config = dict(
    model='class-conditioned image diffusion model',
    blocks_per_level=1,
    warmup_steps=1200,
)
Rows from block 2 of a small class-conditioned image diffusion model, named by matrix and row number. Rows with one number belong to one channel. Each number is 128 + 32 x the weight over its row's rms, rounded and kept within 0 to 255. All counts start at 0. Numbers have three digits each.
After each channel's rows are labels from the 100 images, of 14976 (inputs lightly noised), where the channel reaches its highest value: "responds to" is what is common among them. Only what is clearly more common there than usual is listed. The data: coloured fractals of 300 iterated function systems on busy backdrops.
# convs0: first 3x3 conv (model.mid.0.convs.0.weight, 192x192x3x3, each kernel summed), inputs 128-191
# convs1: second 3x3 conv (model.mid.0.convs.1.weight, 192x192x3x3, transposed, each kernel summed), outputs 128-191

convs0.163:141115157149094089082104131119104085078107134097152121098103165143183161195101119132187130113167068132106221147161189169120120128102143164132116106147072159160174078091142103078157145163137155
convs1.163:150171143054149214166140127162111178182180146140113105139141123103132113101090108110075167149137156160161110106078092069126113121161104102100108176136158120111108113147125094096071134151110105
responds to: grey; yellow; orange

convs0.10:142152133176127097090122113137121091122165159090184148132128126171153157155159147194160133137161163118157166181167137190175150158145107117100128043083108129198146146072177155201146117148172160
convs1.10:098112171081155230186133126130099171144131107133118110116174109107088110122061075070091142110080091135112061117066099099095107097109096127075084181109128091114079105163108097080095109123081130
responds to: grey

convs0.40:139140146152138127142145126154173109129169123132084065043060079088139061070071072096097100110095045073082108130144117114115081114094116101079101069053104121141118088074112100094079108056128145
convs1.40:151078142135087107094080163082103109132093107081173188168159172139179181165174152164138145136174189172150118174122135155136113179128134115154127150176122154107132135151148123186155174164128129
responds to: dense; grey; white

convs0.98:103092124149149121098093135114112072036181125137165084120135121138180155116089155113137129127108105141073154141125120162162159160103123129147173141176078191146110102101132092131147165134114168
convs1.98:119116143104163145153138136146118217180148154171108163128173135160130063129114115101144091169144108172050150111116131122136129118122124150156124161144176146176176167163118155081119159177191172
responds to: yellow; orange

convs0.136:128124170139076076103144115152071169161150119094158174080109144150141184151157139162176113125145148170064120153120232146181130148114185161162108121136124103150151129112160118112176137149170165
convs1.136:162182131123127182144157131135113117147112132158065133107140123024106100131097107111071141177123112132063081112087036053056118106118057105113106144133103120128127088087067103069064109115134071
responds to: black; dense

convs0.100:160137165153162177144067134128150165149142155196092122127110081087118100094099088141116053102117160113119063087100031110134139116103107134118147126076147086153114129020109099109075103084130087
convs1.100:095155160102173125145167125141111135119109116123114064137075094145110064127100100160156097117095077042163095112138098124102118097121085190074124140130152146132094137170096110107116120127105097
responds to: white; dense

convs0.0:060109178115119098150160094149074194129153109086139135120160121130136161142120174146154158174126156108106131162195127157167150132154153139114120101134119127168148186130146159097131106123159143
convs1.0:127166129139090167083159133119094095148116178178095152118088119090136121117129076130114118121128141143066108109110070124084114125095107123144099095129134141113083050110126063107074107154098102
responds to: brown; green

convs0.87:138103121167132137112103146144189050117114143159116076097116081096152071127114033116101072163123115106087124108130110135116105130110062111188125075126152131126075104117087125090130090118061144
convs1.87:095161126112077135130163147095067136121122132108156168163150137097181140145129100131110142146135138157168113113090109069095057119090101120060093172137116131145124154177110094086057152127112126
responds to: black; red

convs0.179:143153105124127127151172103144157063094113107083156118106095155182220128135182120197148127252160130123113177210205121214142155160166100139131186095084134133124132117145150163141112125149200140
convs1.179:111130178118133161141132135146105153132142164125098156077156123097110137098100119036052174121086158174136132123090103076137103125112078115158113113091143108123120154113115096109082136127096115
responds to: grey; yellow

convs0.2:134155098145126080093156103092106076089150136067203148150156156172155178189145169178165163150169148118154168172166160201158178138166126124145150102130086143174165140102174169144169107151170174
convs1.2:088133167100143197166130104140109175189139134141085143097124082129081069070119033073106109090075120142105077097076091095097078101091095111123074161089142072119096117167103094099069123102092118
responds to: orange

convs0.107:131177164143162184130208085174175096153167155165091116151140138085109093131088073126127060103115115146148109078109091078088094087112105154112111072100077111123069101103131118089112127112093156
convs1.107:129081136162098091109096091113094139132115091105173181128152111169177208193132169155135138111177178164107138202126153191185130181116133101162118100117184119109162190160166150170149156133155168
responds to: dense; green

convs0.79:130076152179159149113080156082143124098118147133115074100129131129131107126095097106101181177120064125095151141077134124116155135170078110169137110115184119172113092106101171083122138201094117
convs1.79:130156102152125116108203121187178149152105138142120113136122094137100100127145104148168080094105126111171142038182126159143087103078138181117100129116093100150132148144150089107155092115137166
responds to: sparse; black; brown

convs0.41:119127098101114118116105118079077136112081127092192196185213184150165190188164217163158165153176190212166126167133164148150149131146081098128132144163119136120125143136148149139128114178130152
convs1.41:113118161159161201129114143121170098135157130157119028084091107140082101096080060180119102158105078049156114105203126237147138122109107096116113145148107143086114087139112107147149083097092148
responds to: teal

convs0.89:143118116125138128138110129098100144129090147129159152154137167103154176174144167165126158180171154153070176164170096156174155176159118123186145112174162183121169177114194181158180139169162159
convs1.89:112172111114118140124160097164174131095138101153097087115099080167098056114134071110137113115092124081186142110172156125143092100081154179095089124056140083127114132173114092096132111084072135
responds to: purple

convs0.77:126114190183113143109108142090118176124089146122154100164138161133164164145097118142119164129106143140125150145149125130174140143140091139129125171131198157132153168146186135092139138173144154
convs1.77:111155083109117112123170103165203130111134112158102086106091089178088072106134092102154074127120120090142165074188149141159115080087154174146101144086111101136129104141134100072153082131117137
responds to: orange; yellow

convs0.44:155138121155127096106110126065071101091110122097201172156183165183177166169177209145170157167139174166185165190129146161152165157138096119126136130148054152104123163120158139170173128179122177
convs1.44:080139148099110179157125125120075162145127110117106131149149107127116106111107092110100143114121134141167099109077107073081063080085091104085060178117140097132110121163085079094082129129073116
responds to: green; dense

convs0.78:121073168150166144106082138114182070112134158150116073077133067112102091141087074105107117141101100097061090116114107118128139128147080087185122082102165088151108122105103156081122090146068146
convs1.78:147160087171113100100179127185179103119055139136117102137118115111090099134170097158178144145110106108150139045199132200097112090106131174120140105125082112129124119116137111140164096096128119
responds to: blue; white

convs0.48:099182121118129140169198093183139202160163164141127147107065126135157096085134121135099146110075127141146107126217161180154135076140154167130115146127149109064122155144189118091114125129155125
convs1.48:162086118129078140089104112167168091135130082136093102104139081099135108135146131147107100097113111106118109131087107125135130183094165149120125094119117126088119121149141123133133144110134151
responds to: green; dense; brown

convs0.124:145119134152125106118081095099105082096134134097189165131178153191193153161201160192193137149189157169185141185166156211150151160145144129149162106138098144156168150126163134175151159131180170
convs1.124:065149189106164221196130111150099177155138162173062136100141115146099080079099077124105139128083126115143120115107121129065098114097108121141092155111123095127123105164067089120058124102089098
responds to: orange; grey

convs0.164:131123097128114191114125106098179039132108126133083108143129136080117106124121081109105063067092118146133105066106088089104079103083106152116094195127094147090099106131102083125133112127055132
convs1.164:117118156119146131129108157140122180149161131106190152152117124155185172157094146168162130134179185141108158178159149145210146146136126108144109137165146152134161187167185124134174140155148212
responds to: dense; purple

convs0.37:140134141122117138123114044148077143140146134109141098097059091119140141115118112112141152156167104113072214174138190129163155171145196171133151149140157132191206143184161145109185188116228196
convs1.37:129167127178153068099223130130131095112042152147119171138105127082118152113104134158062104132111142144062058054122040143112091120089082138100116129128119127114100120120110130085104100115169114
responds to: sparse; purple

convs0.133:140146143147128118118139156149117134114153105127138084099132133122133109150049094153095099062107130104094023113130060143136072128081105117022066128126065166119120149101151106132116121107106157
convs1.133:105122135115095133166110146094088172127140112108143191173169137130154167141117125144093162121161188183141076148075078105123095107099088080108070154148161142129139159184119117110081149163122138
responds to: red; black

convs0.36:150151157160163174148146087147159151114155157137069076056060072106112082084109138080078136133100091084095137172115147105103162152160174170191165180126153122127139105136106161157166186153145135
convs1.36:179125125167166102124148108125136150159100133126154188171129144090114187150145130185081172119167172162099089092115077150161160157195138115139197121115133110120146162150169223149138121107211142
responds to: green

convs0.119:133114133155131109107075140106120070071176130135172108115129136149188160139091147136149124129118128142095173156137123185162166155097125122145171115179080184163110103095151099137177169149125175
convs1.119:087128147102175149169149134144109218162147139182097151114152118141126073122092106088134094167114118147056138111114129104143125104099109147146103167125168135173172168165116137067119139154175167
responds to: yellow; grey

convs0.29:146130168188135118112151126127100148087155131127167145143146142156164153137131169098144202193124130182139200181132181161137160141147135090167148095122065142073097088091109165115148087110105160
convs1.29:141137147104139168186112100110089169175098171128068177162161111140091116063124066130053158132149157138124077123122086125120098099137087082145114154130138079082118111159109123129080097105125102
responds to: grey

convs0.95:132110170127123131124108120091109184146093143109156148161181176108174182156094147167129158174168155157095134143112110130175158152161100118109142137164168187179167187114199170108160163176153163
convs1.95:091167100119110130115172114147148116079134109160093085119122102147095060122134090119128085121107106080156142084137137108114084088060136179109076134082134107140127126156088074079119109096097114
responds to: red

convs0.122:117143101135164171151177053120109094146118152098090113152084148136159083128113098136110133145101141124164148135090112091133132122171089133128138167170138154084103157121095167142124149153097156
convs1.122:148125145164109087128122116130102198137120101110154189125138103119177192170135168145102137078165180163079109170140094153183114177097106104126122090108176120106128184153168128162143152129145173
responds to: dense

convs0.9:154119174161131090118131134137184080170174155118057038084106061126123089080074041128162079100131065087103153121176154134136122140103163165137131093092095117165136092114134113088120119113153133
convs1.9:173168118139095117155155128079140121054082123121085202114165141085125193152148175105042209167093194174150092084100088107108113138103126123096139119124116106111099112117094136153119126116104087
responds to: green

convs0.191:142172179114149123166212070167116148179150168092134138119117073103123124080098135139113130127192101130136109137165162154116146128171145137136138102165098090164175159108127167124122111144196096
convs1.191:157134095164097101100129111096141077102081080130075139148123101066128112135162111144052153151140158108078092140092077091062108163091109085142124075102140130058107130152064144123108145105150070
responds to: dense; purple

convs0.131:136141145097155140128161098138117195123141154114136142160120144097144145168116143113106163140176166113127178136131125110122195127184171155130175176102127101166176191207159186124185126148179162
convs1.131:104114081085082102134090091095118098075108069114142138125157077173118124140113182081139099091152131131140134187105197126105122148084179136156115074087132091107092138151085105138129127107077085
responds to: red

convs0.155:126157167125115099128174101142146155117172140127132119104125112116117129126102107121119041046136088099090133164140162153106108142085179151093106077123061098179159107152141078101122131112168128
convs1.155:096109117136136127146101086139108137120126138142133088118124089166131155102062135084156165147095122111147174200109187133159152131165114105172142074131129089110157178089149175140153136086126145
responds to: green; brown

convs0.33:108140105098114124125116098089077153109097128077191191164197167162148186173153255149160150138168173187160122179136184152150162114161123099110144128136121121123123146129139162146131085165122159
convs1.33:123113137081093134121122136105130093106070147122089116125087118118075108101131027125093135109129069136147087036106151144069073106079118123101090150124131117085086086138080078143111143091086058
responds to: green

convs0.19:151157115165142075089167116098118090124158140095222155136140145177157191164123164179157151159154172130153160189170165203180162133150140104121132067090079137141152167112180156125133087130160163
convs1.19:117139182093143249177118105133119178192148154142067154094187129124091109096116074066098178119108144159125121124098099105066116123117108097158100187138128093097110070142091090108078144171102108
responds to: grey; orange

convs0.189:129121131151117104062078114135121094110115121117146120122154115155168108132098115152109106180149114111168135152106069161103196143169135075137180030081155083108136132167043160130137090101105093
convs1.189:129148150102183192171154173133139167150128176176106150138164195086090135111086105119107142141133120165117115087079090098085158088148092140119145174190103156166110104136098150084088101168124123
responds to: orange; yellow

convs0.158:116122107096121104097128067101138101127121115116136129155138138112109145147090108177153091096138159122136085111137104151129080123111074176070111103131103111151108150142128106109100129090097091
convs1.158:119179152141128137123152115137074142147164177146142133137130109125163129122097153137116105129136160129125161140112133112161125151100111123144094119127152120134159166156136090144117130137138146
responds to: purple; blue

convs0.20:152108137155174169130094112116109075150115143121058075104072111115137064067103087066093133151059071097115129133071080048109127134133119134122142178121124131057065074131078134119117166134106118
convs1.20:179155138193143076147183132171145173171092159101178179149143116118149183154131160170162148115170157170119101094179123204173122140154140158120165113116124107159148165148185174170141107101191168
responds to: sparse; black

convs0.72:172111101120129125153129114107171124157091145117132148123081116118163129110112128135111124196151130155105158133140113143158169176169118155148159139217179206130145176110157187136162151183155159
convs1.72:137132102117113096080134107136139131100105087104136108122094078145097085155181083100120154113115115103179159132137179102107112097120141176107116102050194088138092145173102134104149110058076120
responds to: green

convs0.60:088158120098104111100175061179079154162127152125155154152127113129140156170165127202160104132207177109165115128148157166140122122137132189120141116140149121217133091153135130137138134121168130
convs1.60:145152097126081169114129085159136095085133078167080105096125106137112100163126157110108119131067128072107146137084118077106103169061135126136072111079136098156153126112071088148158084103097134
responds to: brown; purple; red

convs0.91:155108131164097116097090143114183039118124088125085106108097104112128095074109039098094123161103099137138108079083083113113111127114071110082110105095199133065070116117073114128070130073091120
convs1.91:104110122136141091115142119132088192170102100109194155123112098136126145162161108117182177151107145161124165150149153135121138094140133162102128128083233107178097198195157170118168111101101180
responds to: black

convs0.1:114121164128176148173118132114107147155167158136092057076083091131073080064049095072080100080073063049080089130095069087133153119141102087096126146099145112112133130107097142082102104110102113
convs1.1:159126107196104062091174135128137116129061158107177181150120118099134177143171110166162122132148156164107082075152121193156101134106143154119161091127094108143125149123184129167164115100161153
responds to: purple

convs0.63:143084118167132098119068122104127093125107130085186158144146143176212179136192143160156160161167181163152115179142129188158155176139164172142185140126138152172174180167179134163154194110168176
convs1.63:103146158113162199166157149153148156133161146183109108102137148139093068108065080103132096119109113102110105090100101113111104097081107139105091164112100131152139105141085082083110103123119150
responds to: pink; white

convs0.17:123111133165123079089142167111130106106118105122141137156141156144145144163144133179169112111133143179159095128167146173137097101108107155072122144134091161135080116073122095113087105091090111
convs1.17:105145149098137178145127122117091129151150164188150172154125158117160147121115131141105117131137208152081159134103116099138174166113136081196115130151115142127165123109118090120092115158147136
responds to: brown; red

convs0.76:154111181176108133122133100100126167116101151098127089132131113107164107097110131106094147168120090177129151149072123128136134173134087121143120143162174170189134140134114141125122153170139136
convs1.76:093130084126099104089168102126144132106142080133134086127111071165085065141140082112147085151129109082143158082117154119145093078084128175126091106077141099146099139164105105088146094096093142
responds to: red

convs0.52:152120139111178091135152065154178096152193171143119108085093140144136087126103075125125104155151093122156121126173135121101133091139118075113135019049082106185148154113122136091092076096125153
convs1.52:124132089105070150081134150124092074114091115118139135130145138131122085121190139136131150160131099144169155132137187139040096139112175131121127170157119154123116102166048134148122136106106090
responds to: pink

convs0.93:222104097142124186144118107105183108129101141157140157113086104072120151101094107150076139101201132175095090073132072095119130124141113108128126136132159129142136124091094142187105115106125051
convs1.93:130125105111128080108130100127181161095121068094164116127084091183129106148189082125148173139127136101201186153188193141142137103126159140104120108055193087152087169190128158110176123118071156
responds to: dense; black

convs0.39:113125158120198134163101128152124130169165159148103041079094104135060096107034086091095128127083082070089110093109058096147164140167090113137170172110167112119142137176113160093134113147138138
convs1.39:193172099173110094112184128130145120102061164111153177157119133076134185169159119170114183141149175161123075053129115154128098138137140150087147104115112105125121130128142150159129099103140109
responds to: purple

convs0.182:118148119116139136128059103129131127151131152159124132117112098122106153149098136136134134114183119106084192155147101159113160141158095093131130107152143111183145100096109139140177111144161070
convs1.182:111140175095144174157135196102119141119135135116157140152195213134138141151102119151087156140165135154170114133112090115092114128096077138083104176194130183133092134182080085094062157178093124
responds to: yellow

convs0.112:159134149160133140122068123116141136125132158195104114142104101098105112111095106111135067136119121094089128095138071110135132112102113155101117108084151082159128101063131105107098095105121080
convs1.112:123138181103170133142149153124097154157104103120143092157109126123126104146112101156148088103127096084146074126106079108086128110129082181074135155154155161142084138186110119108083146164115114
responds to: yellow; dense; orange

convs0.127:154135098157129141115092104172181097158177152139135102088052052157162138113110124129135116124137114082110138168159117169131121128120135091067094023119137095196173112071123126148137065124191122
convs1.127:106137153106104127173144165086082130109074108111089186146219204108135145136133167138120149150148156164125126138064116095051102125086100154134119175177105147112136128160071098117081191148121070
responds to: white; pink

convs0.130:097098132134106132097107119132125166188137099110103085097093087146116138085112090159143113123111150059104172139193191134157128145107140120123130117121102119144191128145159103136200142104190161
convs1.130:150175089146098137160169128129147123073101132186051190126112147080098167115122161114070147160119188185112096067110090102091092116052121144094101131139088128131105093087080090129116099111125068
responds to: orange

convs0.185:118141141105191086152165083123103106131164204114120103110071118124131134121089116154111165134161117120104135128137168141106207107219126081119177097126150120111122156094105217108117091102122111
convs1.185:147137116169093106080160131141143066120063132118106125163104146106106104132178060170159118123132114126140116054182121169086067099085109162073121148122087132107075072113111094154118126088084071
responds to: yellow; dense

convs0.4:154150152148148128154149128148161103161178128136097077065101092104128079090044065093096088090097065072076105128155119117105102108106092071094095059071087109149135112079112105065093076062126136
convs1.4:156073130139087113069094164092097096143094117092173180168141161116157179163172138165155141142166174175147084154111119158126126157134138129144147141168116149118110133136163126178140155149124125
responds to: white; dense

convs0.59:115097106134126096132137130117140068085175113114130127145099150156195111075152113108152141246129129128161173172153164146157152151134155112142140120156128166148152121120130133116152120152187182
convs1.59:112130130117079128168136126097095170121092129135086201123227154089110114182153160091123156131151166174083112130108109107111084104112104191136128124121172134120114131152115107072093154127094110
responds to: blue

convs0.106:093134110129130093082159140081106127108082125138162146165142143136121161163152129177175131052141153167170094115151137173118092098107093153088116132122107133120088114099139105121092116115067102
convs1.106:073126156115096179091108133113076096108188132176118134119160147155168123138113178116125071126138152127123194133096148100161166172079157122187093129146116149127164147136115068141123152173098163
responds to: brown

convs0.61:125060170171117098130017146099120153118108128136136139110144120151171152132091131115089119138153115140076102182106084142141133148126069078128143097098171063103090162078064093149114132120083106
convs1.61:155164154110188180174169159171172149155164154171095070100076144118090100109084084140139086137088070063121089093129086122112145109143108157103137155133125136110117100115127123097122066131145109
responds to: yellow; orange

convs0.75:139140124147129118100138133088127122100063130155154139148140176104140170190127141177156144123162135176091114133136138165168124147141092140159126129151186187142125108146167128099125137153099120
convs1.75:116147104108119163122139096162163138136170105147130068098088080190123047094131067099135076120084116083206190121142187106145119112082148138141089124074109088142151128149114097093150102094119158
responds to: yellow; orange

convs0.13:108120135132089149119118031109080137133112098069140156143142098140167106090109170148129096121118147143130132191122193107145107121105157165085119154113097128124154140097160088148117155136153099
convs1.13:117077121129088145099093126150137112169167117122136116096105090125141086090119095106133050091103105114085166145115134127133090131054171076161076105134094121117122145113137068090133109128103194
responds to: brown; red

convs0.34:143138124160123112098117112075094115104119113085189178143180140180165167158181190150172173175136171185174180179144195173155154130147104088157136118131060133096125139106149154165125096153123169
convs1.34:089134130083102161163131135094078155133107110108096164160150123106093111118127081099082155102132137153143081092068091071085058080087091110081071194134147099121098128169084088101091131120088089
responds to: white

convs0.188:099088153104156132135106115127090148135131187082084102087049102165146135079078107111115155110087129105109187163152165132120168153168130103139155172122137121150147140135100156095159160140171118
convs1.188:197205106148110108146196121134200120074087107161084172141158160089114163152129167129075159141137178150149093047122096115120112137078160183087142121092094109133132128145106144139137119111116111
responds to: purple; teal

convs0.16:110141107098123145134136072099090187137147120075194164143130151155139200170077180155152117120163179095125102175140161144174169117166115118084138119108123117186149195117189170110148088168158162
convs1.16:116112087082108085119110146126128075111077153137106122144121144090058125117130065108134103119125080125139106071144130119067100095097131164120149158138079122081082068094114068097144113071084079
responds to: teal; blue

convs0.24:099137089099111132116106119084079134106081128082193188191204184150163200192163219172168169162174188196167122168141165153152151119153087097119134142158136139126131143139155155139128110185127149
convs1.24:150118123189083106068142124165150060125089147113094103145078118108118082116165071152149130120121090117128138086183122163095070105076103134109109119114067116117085058072115090154143135078083095
responds to: teal; green

convs0.92:205143134149118143090169110133155163133098119162165144133108132122152153162122117149124105000179133169094089159151114163111087168084127150133085178114153150159162150161131064160124153161135112
convs1.92:119101130079114139104094099141197095118155090126137068090080121202120076132166090118163097128109106080180208133145192128143135139107192092163124106106107111127133113142106107127158128147093144
responds to: black

convs0.142:093152122103167172167189049127101156157128149116166118164105157191160129178114142140137141131130165121189123145131118140138135155175074143110141169195095140123120174123134172147142161164117159
convs1.142:151131125161088090102117082098099123127124126138142159118128119128148209194126162146089121112169167138067125164132105163192121185090119101158121081110154112087148150131154122165129115139141150
responds to: teal; dense

convs0.115:119168158123162157130213067173173115169170168160127139157139146113101102132100094124129054117115136140151096111104091101083101102122114143115111074110060091137077115104130123092103120116105151
convs1.115:119088123161097090105095066117086132122117101111157168110152101161167194176131169124129137115155164159105147203115161174173131177112136089164125079098170100107159184146155147165148147117140159
responds to: green; dense

convs0.154:116113103123140165143082123119120071113159148138045099084104099103089068071123089078080086067105067126102144105111113051086124143107130130161120165141140133088124069128053110096133133111142117
convs1.154:182167140173118067120172144177182134145104165090190135172101125169162169175114122224197122117187153138169145115225170211186052120118118162094123133132111125141144162131190101152158108101153164
responds to: sparse; brown; red

convs0.190:116150116131124115131154128115105079130164127116099095116096086119073095098069103097080107083104112060129101112123098114101084141092109115103096086107160113135165153186091095112106096090146095
convs1.190:167109188098160137113123176122158146146122138142164124160168184103163159177107149173192110153189126159104085139123122127134182145160144134156141144192111178139151095125160157099160183191169147
responds to: orange; pink; dense

convs0.172:129126177104142057145164100156140160113182134092146146029097087146174119148077117136165150167184079146092172168172211159135175132158145123102152023103118104213164141084122171116118123099154132
convs1.172:174186097109088144134172136120125087098115125142068148141229166024108134165134134121085160170116130144125079071067072066087111139116119162069145154142128136082102104149096126107084170123090081
responds to: brown; purple

convs0.43:172152138153130121143147105164173097157171125125118092070071074148148097096125122107124142128139072039139160143165111141095112107105128108068093011086119106135118059082114112150103084117144142
convs1.43:147085176079111126116097119080115114133100109103129164164182177133159136166147122172146117114167167157167093163077120121084126139113152135133117155153107130119113097168126106126082197173121100
responds to: dense; white; grey

convs0.162:113129074081112117097132059108108147120116122081158153154139154140132174181090157184181096121172156135137122157171134189154096151128090154077103119154143124196167130136162122133124116143165118
convs1.162:101190137108109169124166109142078123132168182162112102125127096105119091096115129106115110124110129110123143115094139092112117132111128139132097119103136101112123127156100081129098117115091107
responds to: purple

convs0.69:107182149132149172160189074172139117136165178148123142130117097125119092088124119138106098042097139144125084116140122148111146138139171178159147130104089120131156116160143121129104179127159110
convs1.69:132115158141182108130136117133180149133117056149117169131110147155124149138117156138103151148114188150132098141114088139172163172152169107170175124124102126131136170142142201148182159141160151
responds to: dense; purple; brown

convs0.125:146135076117153134143139134140139036160193117118106110057114078128130087062083122118091107112092104120087104146117107114109123161114072062142099035097127145115144124133107121100107095070144121
convs1.125:131081123122098104101116188086112085108085118124155154146162209142124173160141178170167112173180125149100123149163128174112130141106127167175145175191084182113125090108138085124137158146121123
responds to: yellow; dense; white; colour: orange

convs0.55:111071155164140082104050128129128122138114135164165127129148151160172125180101107156176167130186130111147132142166100166136143146120122139154131092069151093156145169111114105138127133073152138
convs1.55:136148201084166196189149161141146141136160154124125091088152161130109124119081102118085122116116088088141107110109113103111131134111124128098104163156119141084094101158106088074080117160098119
responds to: grey

convs0.62:114113134154136089099059128124140111113130142163160120135141129137147117143083106135131132153175116079155150115142082149122142137115136105145129086078167099136157153190085110113132094053119120
convs1.62:143138215068171217167147159134130149153142156122120106139165179117121131160082117154148125102125113117163080111085111105097141121140137145117114169176104147099093082127141104086074156176121094
responds to: grey; dense

convs0.113:139179093111185170139144130158153132167140144152108096135112127106139110145069109176100179108117082130122089060147114150094131091146108105079119165140170152147135063094105144073097118081128079
convs1.113:133081129146104134063122121145113120181147135113187129126101087146168127117121125158177037081134135147162130122127155184189108164065163141118099098118112118158127162138210059150140120125150197
responds to: purple; dense

convs0.86:159110118164123156159112136137166117127128129138091119069076073105075076081080053128095067106152072121105053075053085088127122137108078107132109117122147134176126130077095121137106110108097125
convs1.86:145125112137114080093147112169182156125109127087162090152089091186142119163183108178180190117149134070183198128189188151125148121177150140120113098105155130136116136152115185139196104116102149
responds to: black

convs0.157:121118096139090140117113117098166069081146103123100116097099117123121087063096076115095027148072116118104137126099100107106125134094102109140136101152137146088107087050094097074120093105122137
convs1.157:139129148124149103119135139148112187176132152118172177152136107115139143131123111098129173140161161190122130137115114111138135106163096126105134127135192122160091182178151172111154116152099176
responds to: sparse; brown

convs0.139:110149125116164163143205058136106121137120143101110114166088169147152110150099095131118138135126154133161135119095101108119124130159066138133132157181117142093092154112110155150133147155095141
convs1.139:141114141155104098122112110106098170128114095117144190125141110123178214184126170148079139100172191172075118182118094135174109182087106079143111101120164129098134187146148131157132153149142165
responds to: dense